config.toml
model = "image captioner"
dataset = "simulated grey scan slices of phantoms with and without marks"
train_examples = 122500
image_size = 64
crop_scale_min = 1
horizontal_flip = false
translate = 0.06
rotation_deg = 10
tokenizer = "word"
vocab_size = 25
encoder_arch = "coatnet"
encoder_norm = "rmsnorm"
encoder_norm_position = "pre"
encoder_activation = "silu"
encoder_mlp_ratio = 4
encoder_head_dim = 32
encoder_fused_qkv = false
encoder_qk_norm = false
encoder_parallel_block = false
encoder_inner_norm = false
encoder_patch_size = [4, 4]
encoder_conv_stem = false
encoder_depths = [2, 5, 2]
encoder_widths = [64, 128, 256]
fusion = "prefix"
decoder_width = 256
decoder_layers = 8
decoder_norm = "layernorm"
decoder_norm_position = "sandwich"
decoder_activation = "gelu"
decoder_mlp_ratio = 2
decoder_head_dim = 64
decoder_fused_qkv = true
decoder_bias = "all"
decoder_qk_norm = false
decoder_parallel_block = false
decoder_dropout = 0.1
decoder_inner_norm = false
decoder_positions = "rope"
decoder_prefix_bidirectional = false
decoder_connector = "mlp"
decoder_tie_embeddings = false
init = "kaiming_normal"
residual_init = "scaled_by_depth"
optimizer = "soap"
beta2 = 0.999
lr = 0.0013
beta1 = 0.95
shampoo_beta = 0.999
eps = 1e-08
precondition_frequency = 10
max_precond_dim = 1024
one_sided = false
adamw_lr_other_params = 0.001
grad_clip = 5.0
steps = 4300
batch_size = 128
epochs = 4.5
lr_schedule = "cosine"
final_lr_fraction = 0.01
warmup_steps = 120
weight_decay = 0.1
adamw_weight_decay_other_params = 0
Rows from block 2 of the image encoder, named by matrix and row number. Each number is 500 + 40 x the weight over its row's rms, rounded and kept within 0 to 999. All counts start at 0. Numbers have three digits each. After the name is the row's rms in percent of the matrix's.
# convs2: project pointwise conv (encoder.blocks.2.convs.2.weight, 128x512x1x1), inputs 0-127
convs2.40 099:509493496529412512504546528566473480422536427440516516423503517568527550587433448506488456485449510524510580543533469466562492455502407492502507552557430477567549557482513495458507488522552439528529452559488519506565481455527550441581557412487474501543494485525438542528505446527473437515496434503481523568453427496506470537486503483571495476587517532494561470454481531506502522432470
convs2.41 094:429489554471579500485467466448494507509446495525487527509452515536537426447542444470481511530492483497489467529447489472499514504484522553440501469524476497504518577435605483560450471532521566443533565484486530478510518545521542526509470527453552507426558503530536495541460478518473439456532509484528493418492493508539531590534404466524448482441467456453545449461458517515480486514501
convs2.42 101:540495534550502499486522513490511523428573521498496520482466419540520593495498508530492493526515488518496578527480459493414398534536462501499540575522503531457491504469429481521450508495490500496459512547486532464489470466549545518552539527520503480552515529431491436523547484569511536477496508491483529538483511499475455475571490578501500474522504514474465472542496572526478444433475
convs2.43 101:483556571502492578538548514514458497537520517479540513558447447509506520504470454472604532525501468485528564475494441462486517540544494522515408546494435487471501514426501453503525432487499562482493533517563568489458453499529512539489525507485511543426516558462470473475470546522564533519526564494490504500480547532504428420486486509512515451504507531438443475567469518452446492466469
convs2.44 100:526479476501485560496466527505492519538448481502573486497492466497528503517500449462501439522484532445495380563463444551466447460469450439495512501486458544461492495525529452513487532468533517476518526525475439522548515409497559460510492526414507490539510480466465538467456515542406490505565501541554540453481485577505588433570529505493525489486477410509488505519514523516514480485477
convs2.45 101:530496508570496503511478486455543492475511546480502464528497418462511549431495441502486489536508540530459468496515532468502481567393493594449494463471488436562600531526487491436511391473509523476445460466470497403432507477563440578446570478489447485548520477487546528480522460474564447560477477551534383546508543513397486561510416536518518427507562500484504517550491559511456429480465
convs2.46 101:552476515489489463520452462497612517490509590531484502526529478481515468491546533549471478493451548594446439461470462506520538490533583501545485470495529522537530486530519530472491453500500487487457459438531499492529461539401489481456534528515444475484528544395471438500499492449457486505488589459458459420552571475545485458525579416499519549471445558540546499465427497497475573581509
convs2.47 097:456496467480475488513516444471429566486490511522493467436512477476535484547413572489531484498479498497469463527575492466377519408444456472479567514584442461490487493444509413481470472540572541551561425525559520499536457485506471474557453525405509524487386527558459469529511476444486532517511494472546501498444579540504521595431550509515496511513460479499474430524567505524496591498498
convs2.48 101:453517507562507470499505491482462473485494495454483493499500481523461485519544526498498531552518514499514530471545508420607482493501477486554502525518564474560484520451544536518453503567463455532453539520563530483427464545476481533477538492446465470459515541540529586566555470480550527525529475402557476428533508520529493504524424491541528529518572481529482515525455509511415573461517
convs2.49 101:514509512503518437420436420474497468467478476519506461509541580555486461527483553491471457477471570479485610533501459451482526488519545498487433473513506508426457531483418569474511521509549403477483568479532553452408449522563483460465501501567533428459528512557592585480490574497499413507497488417486497496423535536548462493500419583528458486524537535463454439538562525450542488498507
convs2.50 097:528479479454472498478490517547592557494536544523576475501516498472548452512498476539472497525510523481520430568485456480525435531494446468457517481579526449445497534531441556447485532489469586471506502507557457488486529466531483520444502506384487512390514452530524484490420523499469514462469536547509518442457495491527584588472422540446432444514497472470494553506545541481489492512528
convs2.51 095:518499412457502454501482488535486506456543471537484531473530513492500423473486499424533561482511514430483440490473502530549519484521457517474531523487548536488484544550510494515461481488552480488507542479492456513446544527500407523498480535505466427532524566487393504490450506544464504517538473480527518502522504489450473514518439437479449497536544545509457482594514509509468549541561
convs2.52 100:474481462522529499543472521514549523478472546541508501603522541522508498511528565555503476472436480534469575417435527543486478498464465521458491521439451444533507511484512535441512527511585484470484521464477547566474512521491546587518501484421451540521548563450497526588467442436473443563493523517465517462543465576560489429466531501529521545490528440525396556525437554478468517464519
convs2.53 098:524535510452524442505492471493448514519495484553561530466504549560509507498532571480537457509525478563507424538485400445467420523494565479494422457497508565519454519510471442513547568608529471506525547532479479506454369482508518581469520507509539519515523526509569500517525504468569506510533549481481584479573532457531385514569478499510476534532518540499588450539511536459500507466481
convs2.54 100:462483484450492537522543557495552421600462524477499570553476483523497552544613540495492532413530535490573508516469461532545628469501451481546455471498411496522486484484511532539507550553485563564548498483534429592537541441525509546510450461425459491546464459543497528523450505506439526510540504540544494503484471540547450415533537485558498477495541481533519460446559473459597457514497
convs2.55 097:429497506511473472483465477490600502531488523473506437551499490445531545435526545506542487475506469490500594548471481551429465478523565507485520519512511515491510461486494469446551435466598495496505554511438482441489536544457549583527469508598548538500508441563499461542497486515513483538486563568533526441456469441494582483489566581453474467470516486441485531472440409537611510423522
convs2.56 102:464502553466429464530532499488478477469502470452466491573470457402477513457512503481455509493462507440525492508579518499431577477514534445435512461446499524503483530488475470505462505509508531503473483533410421539489487553459484486557496557595525500515481468470470461517501521484523517530518483549538452458566507491453469561472469575536567569492528544538488504538481510533495515472536
convs2.57 099:494485446562459471528483505515419470575443512491472484491510544481501512544483528585520501471504539518471527506506544433440520516504450547502505456456524462519524432467516479435588482458519439512521454469506462442566509484550465520523556476475444444561528486492530535453509557609537488482518537560481502499451536501422495554498540501541432461456418394488454524540478441432511516520561
convs2.58 099:598503508405527537563477531447505512531495546476427455545383442481560549577474546548476530511573454464465475629574464515532526514526504476508558441503509414456529503519526551459512589556496509482545535559449499523489499527484510517456419546507516412472440526527583503542518489512544562468507483546530528482495494520540490497540514574489441471485463457483493522478559474517565482442570
convs2.59 097:520462536524502486463477497506494529488484493577480496418522444506511504436473501556515523494479533447537439423538428461503532536441553460503417565501472477521519523442531483551577558490508438583513426458551486449496462516644387485488520491458478494615558465535464475420449496480504507470550500543442503497429515410554509564503533451511458549500487514540530460482534603487423479577491
convs2.60 101:568537547468469526465538526470486469488451493493473543449504455430486540533533493473513492484553514504474534489536467439473493457514601537538462551468475442517482457530475451521522519512402451533506472589511459504491585523568555587528508444461515507571506438505516435461571500597459532548415482492467550495510489431453505500514513487569494406501464489464412502522491514451473557548488
convs2.61 102:487476430560544504509485426504467494512515458505509517496462498561465485466511495503480554466487479495577452491493502505504489516522449438492522449481523526523548438507441471495508542457423475471507452473454524494557424509468544468526533554490448517449481573478451451481511578499507497484548417466451550565491560555581371402561441513521560562477540451514547496473571445475500461514464
convs2.62 101:502494548549454474450492447538478530506503482452488530435508466496516499533533489486504494507469480572441457531448521520508496474511459404517447504468488476553527476431434500500453600447546421477453446500549463545515526527565489561435513486497443462565491523518591541500515508510524499507488519497547473487497462488531520549490526441509470499484450486536522444513499552479517531479519
convs2.63 097:503463568518462530502463539489559518456548471568531512488509498528505536506469477469545465492513484538475553471529491486457516540523406490452459456494528413504530514496500488531471507477567484466562493535470496448458448458478535504472537463521411426496473447506469467474619449450483479480502522542501529509442489554498511510430541525497488458430448461448476591499478467554510448473581
convs2.64 099:462433467481414542532517541512487535532474467551546464557514520474509570507526497445514461470589512543523527477574568496567528446495505477439518464537528445469506483567491492512430455509452552464484485488526566538489508481510492496494526447519485548490512521495418390476537537487479468517479568520469496607535484510495475417433532496558549590508471545568478531522465435529550499512476
convs2.65 105:540532488447565484493474419485536502446492471448550475502520455538503516430542480503470487550588502494481431446449474501499503545543515548489437484463461503497555496470561486513515558429549513498482489505425587492527569525514484571470533464543532484557527465493486498493553422465557564533487509499510464547463503502493557396518490468550454517478463532452433517555424521529482491519422
convs2.66 094:508427538570495517523489550559480442546475459473490493511554540446515447487504503539484515472528476531472480505486456507536508474513500600467473502501526608461499531516544464492496515489461465515518508585482420508519602465453474545539453519545557498460466498510488488533473516493510572574469518573474494453414478461538507568485522621471431434535534531480502549585468490468481464591541
convs2.67 109:530498490476479507547464486506396505509569472478498506489535487512502458601477479557445492519538508464506500524471507499517540441507560473538560525493492461522451412568524430511511609567508541472483462496529560509462528451528470541529460462437504530486528470512514505526560495472459440497473493567467527458453461448526442508442523520453597516526550543515506477499536451484467510445546
convs2.68 105:522497499482482456478563483565582531485537465445542548503436472514480550466545516505520619496484476490470554459539456529499466452485517557534505494477558437449484463549461523464541546495455461478561529473452479423523520497493453516535460530495523495547560426436525457493566476544531475458526498472432447525481498487514435532454619622519502446449473434537498554475482499485565529484489
convs2.69 097:503519445523526468484488451485566556410480553557551548506515476535525546499477428560549509583497466530558472482526520518493477515439442524457529515475446508543527598500469477505448546446553486488528448539435472507411523469520476528546477491528550523503425521504406494513417525465471532465505550535479541475527467543471483493509557559493502466434449472485447488536472550533504413448474
convs2.70 097:514523464491514492482523531509515464537459474458550541516439422518485459485565575491503495498484521506494536497457548551538552470523420523526494593436519419552474516479495485493409481497459452477427567535448497483466472421506492552554486547581521556510505480462502412513517477456540501464503563520504460452503433490545493526479468438505450554458500457539504548478471473502470444504483
convs2.71 103:488546483481530387488542468490514495515524505552516466492428489469473475528442491445504583498436490436450477493582535483509472572440516486504457543461571542487529477445448574520429449524468551462493543487464473531466421568574498499489525481466418452458587518475489550492524481508550461491522517540384475579484473521473507487501491473461436455462523485496467542511493496569515507533542
convs2.72 098:508521466492442499527463467497451516495497452471477477527492549536482511510525512540547612448527545527481497493565500492471540582492475538575481493511501493487486510411535547565481445467522515490517492513476385517540513431492517424505476525543526519515527518462462470469386490543457490511516539471540498453489507513450410527497518540507472449549509502471555474485489478527482458446521
convs2.73 094:536524492451546529492548556543518500500519539538508452458408547469501451428409582575499556434591567557476493470452477568435503504528426507478440450491438538541509433479436460475502520534461475454520535553538504471520507473526465499500496494559482438338457500494503502479521491508551493494480497517484534480502535504499570474570528521493452503491502468468508532567506495485471562564467
convs2.74 097:482541556477538509575483492548477466450573554512512474431520526526432479504563517579564463473463459437527503484466549547474460556514528558550510556471480493513471519489504502636523485462481486502544441471583439482445570470475481512429530461526483500528540540592548475517546505514487535475484506441454463515477549513520547498510451443521481445507509504519441426486480483568553451452505
convs2.75 103:500458474496514480481527501519482447536624566521480553511465484604480422519520433513446535459495449498477492527449428519516467504503485507497531455517489515499565532536456493498469465411550451531486544547462463499513596534485473490451485589496473531492411501456502426564443441435456543521514443440494512484504431534473502497509468530459513491452392522494488497560397546454488504508518
convs2.76 101:508490496516534477496509541492487526507518449547497491501410530512516531498550508483489536527471487431497493470531524524506444525461437558477534517506502449479494435476457455495465453577530481491565534503500477478492530604524544482452506537476573416492467506484418447424407461469527428488519421585485493471608533508463492469592498548586472514472536516461490432478388525551550494509445
convs2.77 103:494534504451547377536488443548587495519516547550558494457490462550500447498495491472572540477497557471543502546527515533526526562530519540480481557465503554435554449493543526500599462480491527550489521540449513473488539486496562474552505487515527485453601486509433508455395477505477482490546522588475514480475480554518466489470430456456466491476546515418448573579466464505526434476414
convs2.78 100:533546526494474476446520485515560550463544526544458531466506484520540484531445518490489501525538491585504523507456532559523533476504484455458502564505543499443439552542566484445512379488509493507456556527545483516513414506474472466473485526494473568597563455535460531477501513454476509481466545527481496533500446567483470459474533480522574480534540567464525564427464457510416499503543
convs2.79 099:401523516440549517571480480448545524508485572490482523535483512480532486439447479467471523514522498557519510474464592430525506520459512421496420473500430496501501483446504526426505566523457526533512562509375535501535480493520510517477563486537571395505545536520499544451500482551539562468520501511426546517487531484529521508563480529506472473494475467480543444529482540475561496443434
convs2.80 105:524440507422489549471489530483582464492550510429485484548476438469499469451498489518519544549461433469506522537448518460508536504501482451478447494517506483486554557474439443515555456517528524462457535546590460498484513453569560441478586529524535557522520478496499425430557422481523450530462487456509469523512533511520489421487494582526548492459524494458573517481496475499527532463501
convs2.81 104:541419491487582471546539484487463487541524473492530479550475465483474530564443541476552498496485427505542551513447532452477456485506508567509505531507561530559473485528453481386474527524487503515587463505524504473470528556474394449467494507390485532482606512543518464460502481466538471554500493485552490432436515542447484557494530504511453520484514424540438513553434516496566561560478
convs2.82 098:474493535428568451478517482457385544463469552502507504480499453455477534501549529493559452504487470487534532525472462537485539485553464491495507521547472485576536492499490458505540519505456465500534488521481478513482478604599504457531572537527481553511481505523585529544481465466479512485508466489490507514561490444546535519417477481507468489448478537419494498571518467536436524535473
convs2.83 105:489469512555457418503514476496488499468501498481422475567508449487463550494481484427595454486524543420540483522571547594523444533506504501490450470504502575512525499507572449489452397528463489502473432497565553555442493499425514430527469522519465440562487483503476495486513484540553468439521476581517520513560443481552557527475568544466533519562433461474429515475439487431561411508476
convs2.84 099:441512520432621482481473513489507515575431455464527544526507485508474505434523577547509491542503500541446492412611532557572505454482448493555464514465453535496510530531544475503466458550465451539481583495537461541468504598511636567509515416520542451504513455513497474528462455530546481489415472521549484533467525524572466466523560492469503518489459494496511502486519466448475492484472